A small sound classifier, trained from scratch.
Model: 3.4M parameters, log mel input, arch crnn, norm layernorm, activation relu, depths [1, 1, 1], widths [192, 240, 288], rnn gru.
Rows from block 2 of a small sound classifier, named by matrix and row number. Each number is 128 + 24 x the weight over its row's rms, rounded and kept within 0 to 255. All counts start at 0. Numbers have three digits each. After the name is the row's rms in percent of the matrix's.
After each channel's rows are labels from the 100 clips, of 14976, where the channel reaches its highest value: "responds to" is what is common among them. Only what is clearly more common there than usual is listed. The data: simulated sounds of rotating machines with and without faults.
# conv: width-5 conv, stride 2 (model.blocks.2.conv.weight, 288x240x5, each kernel summed), inputs 0-119

conv.27 107:130173103145126083168125117094143138155137160105116108135068101166144127150134092126105162135114175102131115126105090173147106109132137156162115126122121133102128131168125117119136128129169091149107113117097117187102114099125078128170153118146101133085112163140140138090178161118108125130125153137162118115157137132131133100138134158110160142102117124091128149
responds to: conveyor; speed: slow

conv.108 105:116107065148118151158124132117165143087161131117094134126107135119092152133122124166131152115149103119130130117144116118152136154117116096115133132080148089126148114112103139119106112122123178118139126095131140074119167109116159123117116124085102148140161146146151129065117140124129131098142177104103126099123084151132109131106134125089101159106140152112149102
responds to: fan

conv.45 101:088105178168106126113108131108115103170152118117141163125119125151113179076115110181121161140141130139136144119103105127135132099125119189167124140124141094105156087120120118122164156150111121178118132089129165141106128101093132146136109128148101141148152158178117129102132181134114146153155111140108111177151129133144125122130108127145164071134096115078136112
responds to: state: faulty; conveyor; imbalance

conv.268 106:136099095130152138167131125120102118128157117109159099148172127144114159111111105148188122115166127136076134132111149130100146099127143116119103131103151122117167136130187106109125147130120144133110168087178162086149130098154097141128133104088119209128143112158182120158112100122131130166126136122158171158138127146124145136138112079141114141152083144108106166
responds to: pump; rattle; grinding; thin (high-pass)

conv.184 100:125170116143128113089103137120125100127154116096152119105144163135137167114125141107083133115137122117120126105157126117101120120145113093190134156095118088128095127120116116081147140106095147116146069114123132133159121102081135106103151155127113100136122143124134138157098137133109181089132116104165134117117122110154072115085141103131101124111142149130129158
responds to: turbine

conv.236 099:127162127162061136117107142136138164146165156117158172112131096127118086121107114149142135149147115159152138121126085090117058080119105110152113123106112125131153124155176168134151101124130106147133102149125105167139131190145143158148090117161119141122099125145135171081105168112098138124120137147113135101121108130114157121156125107119125107120114157147140143
responds to: pump

conv.127 109:136165123124092123164163163128127109105147136122173118122074111115098151106176119157071152120125152144097122154145169156159093127137143140119113130194136135150092095142166138152148118113090078135140133116137144157161152147114149150104139135127141114114114134118130130168140132115129114170146097142097111110128159158088107120133141110165123123132139110105167154
responds to: muffled (low-pass); conveyor

conv.255 093:143117117122153109134149182135112090160127132098120145106127186187148125067159120098135104196122125140139112133121118124168138137101085113120129146118130144085139097142129132135163055127169096112155154134102098162106119150123108122138161115128114144107107097175141120169117124142090150171128120139173114162167127148164157154129132107109107114098099136100124107
responds to: text has "speed"; compressor; speed: medium

conv.239 111:119103123141128117152134115098093127132109133127141119116117151154145095127129130175104149156107177099088138081116100108139160136125092084118129134101108101085176111097115152141126155141122132113122103159102123172106105150155175157095125143172126121141126108098133159150089117157156138092109102115151093117098126066089132113109104121084140208157145102119093126
responds to: speed: fast; gearbox; turbine

conv.234 112:101121131107094115147087135153144109145124100138138164112099103160102111123089086117114153124157135129149149138136111171112142129127117148098119128130148156148108164180173141151148112100145101088122122155139150156126118154138117146131135163069102094133126149129122134166163123134097139166128131145141168084136175117125102147131128124138120113125123110107125067
responds to: electric motor; turbine

conv.285 098:113144131140145139128129148125149122130118127099124128164166121111156134088129084088101120121077158116127159119113107136084125112148108090105081125137127152087147099133144129156134099105135122124122123117109108088098131109145128115150131125141149132113122167098133089125153164157077159137129161123112101137100094138107114099117153106158177145100076131152145142
responds to: muffled (low-pass); compressor

conv.199 098:178130138164121127122124144079127125121122120126117116138162143106109091133161092099089147142137168087123137123126146112126150139132126082132117200127104187131105118154161121152098148133112130107124119157124138116073118118130170129125119109093121106141103159144112121099150105131162142173107093167149150072152125148132071175120147128118163134112134129125145104
responds to: pump

conv.274 100:108139127149144123135080116149166090145161113171134142098076108121084104167118114128139134104105154121145121136172103111119106152135130104161121136123142118137104087126082162185169110117145154138155092132123147126170136181182069096143137107124111104161168096090121131163140124125078118136122111139136130106105155143126138154163135122140180115118099144112132171
responds to: state: faulty; imbalance; compressor; turbine

conv.272 089:154130126110076079128140123105134124100118099165159135150119133096128149171133117160114101111128134132160210138137085087125140197104115110111124161092148093125138142122129137100123115142121138102135135184131142117124138147086133220135140134178120116107101126157084144136099173151137145116100116133117114120090124118171112140137107104146161124183159159129114107
responds to: pump

conv.214 119:131150140092156152104116114090131137118126081183139137095099091124124120101120188115164142137148122123144138135122138180130132118129121156121134123145190146117184160113160114085116098130111115130102179139134134145165153165129118088114122120134145148139161150117125128125194112125095082133111088152124130091088113152145120135109117135108094156172158108160137114
responds to: electric motor; speed: slow

conv.109 106:115119121145154148116107110118110122125119110149161137135130134096093142124144107121155127170154100125136110101143193159098129076158085155151089145124090139154124087140147148103134129161159140134154145186149165100123072190103107114076159151153103112107137103164099146180130123124125107161147110123154161114111146157128098095149137149112108087147104139171120102
responds to: state: faulty; turbine; imbalance; piston engine

conv.94 125:115112157106124097151126125129161112109121157093130155135089116118193104156099134151148124132120095132139138190138127131123123124127089140122133138135130124121082098140119140144129159138127152136141106163118102162143113114100116113140118130167161114114152146133121148149121136132114117100093152132094092150125106111138150154118150150095147167135156126144138150
responds to: gearbox; speed: slow

conv.202 108:141115159125113127145144086151088164175163148135125134129150101100141131135130131117143168156113142161156149089126133144111117168097105131148126145128123117079125149119119169150144115124135094078176125120150091115141117156123118106109125128123147120121124131134069092122122136131138116088124096170088114095108133125078129109126127137116080135096112112126071143
responds to: pump; speed: medium

conv.156 095:131143126124141110134119123147144121118115127136091079109138114105101117106133094096134106142158156126094152125151121169112088118143114118114095101173119141143125163186144091096106149108128116142132136144131125103120164122117114118153136104119096139117103100093101121152135127162143159170129091166114122119170149138130098170162139148125152122122125090206137186
responds to: speed: slow; compressor; conveyor

conv.130 081:155140116127175099117109180159161102098109118142085136131165169101096123114104128137133116117128149123095177120116119186150114098135111140121130110084118080126154140101130111121087144116101133143109109145125127133132174161124122142133119124114112129155131158124113123132129104152138106156151136136156151077087107096084070105093154134131130085119126103116092152
responds to: piston engine

conv.103 091:159132132119107143099094143196146140130098138131105130132124119106089128153097140120128125068131154154116122131127130159144107153092113124107175128114125147134135062136121151142108153099139160132113112126124132152110172119116137129140107110111121156122129136113132118152178167143178145152119127114111141097089095103128114110137198085150179117161163131108104156
responds to: piston engine

conv.61 094:156139133109134154146111058144149104114131156146116132141107147149149143106126111129119158089148142071104119127095155121131119129087145080114139150159114148135103122142108105139116152158165179116139110089111149120132115165128106106115118110104115117101104129106119110103099125123119168085133160112131101144144153169136178139121094145115093120163154086123106104
responds to: gearbox

conv.50 110:103134127127120134087169153096126159132124138151139150147133101125092115132100161106127138119128151114173120109119139124163070148154128134131138114159113107110157140164129120184103118107139109103135151128124112091104127125155074113108128119191126145126105149158143090152110106076125150161142131166131114140129152139126114109122157116186092138121169117120110124
responds to: text has "speed"; speed: medium; machine: pump; compressor

conv.62 103:123109121137143128100071103109122100167119085167093125167083111136144104123101129134144091158079138114095136156104129165094145138150121145104114114125137102120141156157113138081095094128150141123163124147167106151141120162119148125155111095105096099111143121152137114169131104100130150141143164123098119145171162088124088139129089065136153098173146145133145125
responds to: piston engine

conv.192 109:134149134157149118119120150107129128144134179120141157138099146099064127132160122104101121136126137130123120118107138112149153154111134150103136090127132111130118113144142070113121075138141147121148154096139148104098138150142131153099157137079169130120099138088100136168117128155112105141109137152118156129109146107192094151073112135141083129146194099087150117
responds to: gearbox

conv.113 101:119133116111155167102123171139083166121203127136157124111150138165144128098092101137141128140123122108140159130146128094124155114118145103129133127143171112111168135100150106111121118168131070096106103101141111150149102143129163166086111128087129138114115115113142142165173130094173108114124102131157148073135125134109124092114127133113153087162115124079153133
responds to: electric motor; speed: medium

conv.123 108:122136146089175114111114150155130111119100105164182085101108169114134141142131085104133134123131154127117129141134127148130160163114084142147117145109127148090114120160123139160120166106109148136128103135135168114082152151165138116120145121113105103130096144132083101167102123159107220109149161125132117093128116132107153129154125107136116139188146151105125145
responds to: text has "speed"; speed: medium; pump; imbalance

conv.269 114:109143147135137115109156092177132177133118103171176114150098103127155148108138122105123140154104149123120146141102137098115115124102146143115119134129133094147092159163146145130143113146123127146136114141148160144072095172107082119173170126159144129158107096139142139114099127143103149136153144114143149137183081110149119186166106125118151125132126141134100107
responds to: text has "speed"; speed: medium; imbalance; pump

conv.137 097:139141127147129134150130135148132124118150135087145130139109108161108122147144139163137104122130142117130107178151194137102135097119136164125174164174102170154107130119155142125117127124135181122108130103107136112172076156122131146138089176105171127098102089139118108117143062114122136178125132172145095105140144169137132083136139161124117164126141106111124137
responds to: state: faulty; grinding; rattle; electric motor

conv.119 096:123144135148094106161105117112183162112124100084146122135148106102117097094165120150187140156113168108124168151153130109097126133136135155132136151202119115117155114168117136108114103102111154123137087101138149109128132131143125081128133167070126131123118110145120121113107089143083104124146138129114139124103134110126150074166143142148097119122134126119170068
responds to: fan; rattle

conv.55 100:089104118120117130124181142118122111119127111148088108104122130140118130103129126130154069146102157116131114179125103191064101127144113154080116109121094132171100115137127099150125150157119147123150135103146162107124128120098093119145120075140123121118177128130116150090116115117118156126147118130107137130106107143151121155103155095169148111085153102153144094
responds to: piston engine

conv.82 111:124126155133107117128117155144153112177128138096152125115118126161140123141143169133135143088133137111164131147104129128157102125125135146097102163173123165115147139131125100151157081095158216109132129133139186140130153161144089089135106145128119081123100099119110126133162122152162191138108099164065142120108142112113144137116141130116082139141145144136124133
responds to: compressor; text has "speed"; speed: medium

conv.26 105:132122125112123176118121116160116121154174133081130129142128107160106125153160145161146131154192117103157098134126130122119153093120142107101115154165114155116110127117150115106125139143110132135153136116104141149131119121099127134085153127146104138128116143107152148114135135120100095108179134109150111131103174122087142110153119130127116168098090092104145108
responds to: gearbox

conv.60 100:117137095093149110129044154140128085139109155124156132116071123143088121133109147118127135134126103097117106112131133119160130149129156124133140178124093142153127157144109141139174111154148102100110098102177113105108116127147099176128141150128143115147112117130150086133181148106112078105105109136111074142090144146149121146103108115140135108111162082110106131
responds to: bearing knock; piston engine

conv.104 096:157123118104110137099128138127155123133133131144117118108109112100193170101075126165097139139137119152124149106143109128144111134148148133106093122119137107086129087128129114074120155118077147108122119129122127076109138073117136159152128109114089099114154141119119135138138207172117169126087150109118118125145111083084148161132115134141119120123182125089148133
responds to: piston engine

conv.198 099:092157099126163128127118155147094094129106073150118151155164123135160104114085180090104138135106156133134147069135128136113124177147102126143104117128127130145147126129137141170147153119144127080124118087103153085112170133123101135147110103114143148093187166109152121162135126078138118122092118160099134159127108125118153121139101160127146106181094136138137107
responds to: reverberation; text has "room"; piston engine

conv.179 083:066122125180069152162145110144124086130097130129140135153190128130172115135110150174120168165121129128154129133102140111137129114135120135076156115134131110127124114139139061138101131082146102099146100107090142136115125123105103154130119169097082105125142133121100135152092180154164089093119124115144141106115108103164106124127077085084127130108120142141158144
responds to: speed: fast; electric motor

conv.25 104:117122121130085120154133131138159113132154118106108130150188107110150113123145097158091129166202135140112120137107149123111135145062134137080132177158126082122142116096131089107134115159096102098180143079150113138122143151112138130110119172130140115203086121171120135106115069136111144115115144111150143104143151090153168111129155108173161140118163161108141135
responds to: text has "speed"; speed: medium; compressor; machine: pump

conv.68 101:160167109125154191132151125151164150155092159102090108148121124119141122159122144122129132131105109140139064112109131140084111118111075121129121105136121124116134094126137149133138109107126098106162120129148116107117138101142106155103103110137114106157107087094123124147169116145101158163133116120121092121159154142144140146158127121121167150128135186109128089
responds to: piston engine

conv.32 100:155135104127122136136135113086151127125122110102093129107119126141118137123140115085198096125125132122143127081139105150175116122164133171166086145162132106130098117104128098129174183106088120125132123149116152094095136142150123118106138129113102147155195171115121148114121140137097106153118141130137124134170149144116129165124092123132126093099137138126132114
responds to: conveyor

conv.106 095:121122140169140086105128131147107167116087162096117134123149125118115119148149119122106107148083180146142100152116132094114116134125120196123134109071118095102163139132091144120081164146089130150165141159102175102136103202088128136131157133129135154073123125152148106130135128136100126113143089113152115140162137121133082135135141143067167146151129116132109128
responds to: conveyor

conv.23 097:120112142139138099079150136107126133168124140118117171099110134148116096083120078128146138123136109129169091145142125123122119174175126132158114132135078178118127141144115085128137097127114177139177112135122158126145155139150139165129156139156143124142149127130115103132103119118112120115177118165132108105091127109114143122147149126106162133158124090139103123
responds to: reverberation; text has "room"; text has "reverberant"; conveyor

conv.278 094:126114111137125086124094149115128076129109153153136134157121130154174123104142109151127111129089102163155122173120095134099149172138126183133137151102103171114140097145117113129086163081114145169117118094107106114147097150127128150131180159087201120102108144094125156129126125112133123115087127154165165166162194137112135138117146080125112151129136097149106164
responds to: gearbox; speed: slow

conv.177 106:131134103092122160131149144143122120086159156152178164125118118163169125138151146090147119159107117163120135122109092078160127129102073103117175112089116168140192115111114150111091104111114161155169151145127107106095161144144136124164139117129118147110147159104076112152190142116143130112161165118126104110119141116132107126140130100121114145121105148148148091
responds to: fan

conv.151 086:117096106129128101155110148139139125155107101093120147149135108151137144115122118113119164114080184144137110126141126109102112131126154120156142112149121133130145158113119136108125126174118132140119147088102123102144158135099151094168104131153140155170132093164147156105082107125197104096139120077139145141100142131124121156144163112167138159106112104149090165
responds to: pump

conv.193 087:153112119124159104160129133119159114151123191136089148118116160105139155082121123129131119127156113110112144141148141095099130145114139145128144114127109128147114149149139119105101130118107145161133143126110110131117113125189175138129077179188110111124122166084089159124135093167112103109117128143106096139107077149136116154131095126101103049097178136128082135
responds to: turbine

conv.97 109:128121143143130121106090131145131130160122163129136145163135127127125074097154173148102114145128115092128120135170124086165101162132126182158148133140181147120114153083152141132120107142176102100128130104135093145117105110105112100127092077108093125155144115145136121169130140093146135095103126131117143128161158115154166147139165148102118138131086186153172136
responds to: electric motor; speed: fast

conv.266 105:146074127118110149124116084102145133157128127090150148126132135112162132114089100126134118109163120093114107145113136142124146111071132119158138106130080109126109122117122159121119153134148161184131129157125113103126139122139123152128135174134124126055142126146145150094150097105125095146140145110148160150132143161145177121161169144149088170124071120158135076
responds to: gearbox

conv.270 109:139155132148151170159103142124099140135120131126144102138191124137160101091125119121151091127128079144147083111130162103125137117128124183140145122134136104185156129120136113147149095105166130166162130081090097159097112120129138167101192124146126121089129164139128092079127113088118140131114142114114128114123107139115156140171155158120149176085127110033138100
responds to: pump; fan

conv.114 100:141144119124123129109117123191179177124130147132144148130124152141163115127130087116101141121117096118162140141145094154099167122125130182170135129142143130138106142157125099110173126124114142158158153119117131164110148152134162121124167110141155115098133107145066175145088109117101088137077137191107132100113149121129145132156123137114140093142147157109116145
responds to: turbine; compressor

conv.35 119:132129101143159143106125123130166122078103142139146112139110120101145092186119134137138113101142136089113127121100112150127113119113120132146109117117117147110115138125149162124106126136155129172149165114096075115154117099152114142120139125193109126118121139081147169111113118107140103107140111140124124123120156137108123137107143138112138155066123114134125111
responds to: gearbox

conv.209 113:127121141122146151091079100111152147105142113132157113114115111145108114089163113136122122104131147144096155110132100134116123119152144143148127126096180131152122105155153173111105096165091128080103103144134135190171147092126173166168109128115129130146112153107128123157113127137137110130117111103156121148106170106126069119118087074127133197101111141094138110
responds to: gearbox

conv.245 097:128146106144116148137128138132139108136104135093110106153164112134108108139106089102121138150086098132127130109117101101110121090131105169179138170136132152118141101106132115147104077144134140120169124157154115104152126123124191125119147141170143114164156097152157153109164124159153099119147123074110118114139148137132131076138118150148156122128105082169134176
responds to: conveyor; bearing knock

conv.225 099:078134135120094159118201157117142138171127153116152129139131117089118138102094112094086156166118106088137115174158115136104109129148155143138048153118105109150141133105092149172138138129104089158123153134141131144165142137114133173169136190114107119082161130138130187130122094154134135076160111105118113120148123134134121097134135144156158124112133134199163154
responds to: speed: fast; compressor

conv.160 099:149121156124141151144095091090167158108088089103098075131131174118108122129088143161127132114183130174130094150156151097112130125097109192130153133149142137150101111108116151130135105133140151116150164124118136101155116079142087105118128110115116111148154138151148119115169165126111130092118131186107093100140135140147088141141126141134139102164141155120104111
responds to: compressor; speed: slow

conv.282 082:142114119147160123147128108140152135088113094158114131118146163122100112140098100126140127138122124152104146132124109135116056131116090112062162141082138128119152149127146120144137160097132132137141093096152116122129131111160099096100111099093130128124105080126140123131095112125119128133140129133128135103128109129150133108098064117096154124115116146156124122
responds to: gearbox

conv.253 085:151102084143125101167143109179161117117126109145158105102104155148185141083097094144094129134125110151115121171156088111115182180099117098137110143140115096082147097114127145068145114102144121109120081172115148125111158138140142103111132173169120130120118104114119118153135078148129097087143164118110123128141138115113116155085126102151124106111111126128116121
responds to: quiet level; gearbox; muffled (low-pass)

conv.71 102:158124144137182122149155119139176145146167102149116140105158103145112137092119128137163061130141136164131125180144140120138115127092161143132126134105156088137120141125152138142152130128119155140153153118132127122118132145118110093092107108116110091095144166102159111088123111126156114147116121149112116165120126151104113131145093136106110163174070121163112089
responds to: pump; speed: slow

conv.95 103:124142130129181204138104113174152157157103131165113139125123104113163126131183090118102155111104131101156151137154152118118118140129126136141127139170101177101152191152150125089121148100092137138101109128114145122159113166162103101144127168169137105105116111101098164171115109100097131164134116127088169143102116087128123155124113164115110083105144093098096106
responds to: state: faulty; fan; imbalance; grinding

conv.54 093:169129109113109152122105140132108135105138101101109136145171141138127111165130170164151151160107133085109111112088143113190094127123131114137154104103104124149135128116053089110141128146178137126120121108106114148084089089146125127134099102116132147160175132136117096112076144090131132143154118113193111098105134122106139088123117127168146162079177099114092137
responds to: electric motor; speed: fast

conv.5 105:127146133137124142123169139128145103104133141160124114112139119231131137164105126143147092131130096159142135097159140149121122130101113110122158147154151109100116064098139115091148148112103114132113159113138110126136139146107077128136133137129128081125136130102106163147151127120112170086099147125139113124143096119087167139171158117109083123156148151123178155
responds to: text has "speed"; speed: medium; compressor; machine: electric motor

conv.246 088:093093135156137100120119170152133120116090146089148151158133152114124134164097111192174099117098126128100138107139170131172129172112082108104151140102090137158129123094117100099123111089141117134168112156122135150169093118103116110137130129148128132150106162164154124161119134154120115173148122189132130105121137135125125106116096110116111140117158105081128085
responds to: speed: slow; compressor; grinding

conv.134 092:103153124178121113150166159103123132112141120118104168129114131079114119100132133110124101135159129094092134097180067127118128124169130127126164120172084125135115123083152110154090139095127146149104145133130152085112112132143139113149137170115137125113121143162115145108138135145170164150122099144127126098126142164140092138138159139122126075117139082134126084
responds to: conveyor; speed: slow

conv.224 099:152116103111120156163150135103114091164193101129137142179160098097097109146139128125108152135157107146113122116141106164129095123115159149142150152172139182112118095151071129134148145104113118109155127127128167125119107161130107162143112117120182147122116168143131158127153152158126166134127170156123163098152090133143118126169112090118125136155120135102109123
responds to: text has "speed"; speed: medium; pump; machine: compressor

conv.16 131:118135107148145088138129143127119119091154113130125099158153084153120154097107143100085146059101107114156118113147131106128094113167134110124125171104173148117108169144164093131183147096116094094137173114100104050116128139105116122135132099139130122105084089096135149151125101104117179120113087107106128143100153127142154145138131165087099137140121089161090111
responds to: speed: medium; electric motor

conv.145 086:117132126120126119120126126157118175140121106104126104171099132137097069124141102122169140138159087116115143171086153157082175151162160133107105129118164147099078120174104105127166128091144118158130138108076137146089181101127106130138105175122091081107158139152135158112140107128138130141116104122161134154135132122131064130089131138146115138131162139146112100
responds to: electric motor

conv.154 115:139102108109142126118156133115151123130130089116132123105141126156117096156097162115119165163128098109122151106107085095120121183126172107091120146106117125121127079110136124109112165125106127106134156112142127118132095100174144134126141134167127176121121149109116116136154127149120097094110161172112094139105128138120123131179110098127103138171125098109134146
responds to: speed: medium; text has "speed"; pump

conv.99 106:111103104102156168115130142137086146123093145128129164170122122128124090109095111145124112112138159150109087147111166120167126140129125156143100129093110127093148130104171117127150118148082082140174140099096142170132151137099120117155105145129132113124164115077100160175129130114184161123097109119165122131134118103161176120122107120101116118118099170173128151
responds to: electric motor; speed: medium

conv.36 110:114158167158126138133155124172148118125133127103099138141118088128115122164143101131142147101106106138115123141096164140123124128144130092103142138147160116143134097072122132114145167116083143173164156099089128126106106175162147106118115108123162094128119170150126120116146128123105136137126122107119151133132131141118126120141119149076144122137150145172119155
responds to: text has "speed"; speed: medium; compressor

conv.14 103:088128127138131117117144114156178080100138130135101163111156108132136145146106145141114107148102133124108117123129091187149136123138131099107115088118101110144135091107113121111145126139121127107202120122140129115126081097101118104112111149104123152145108154110116135133107137145168103094101111105091132181134120112134102153129153131136092131128123133139103117
responds to: piston engine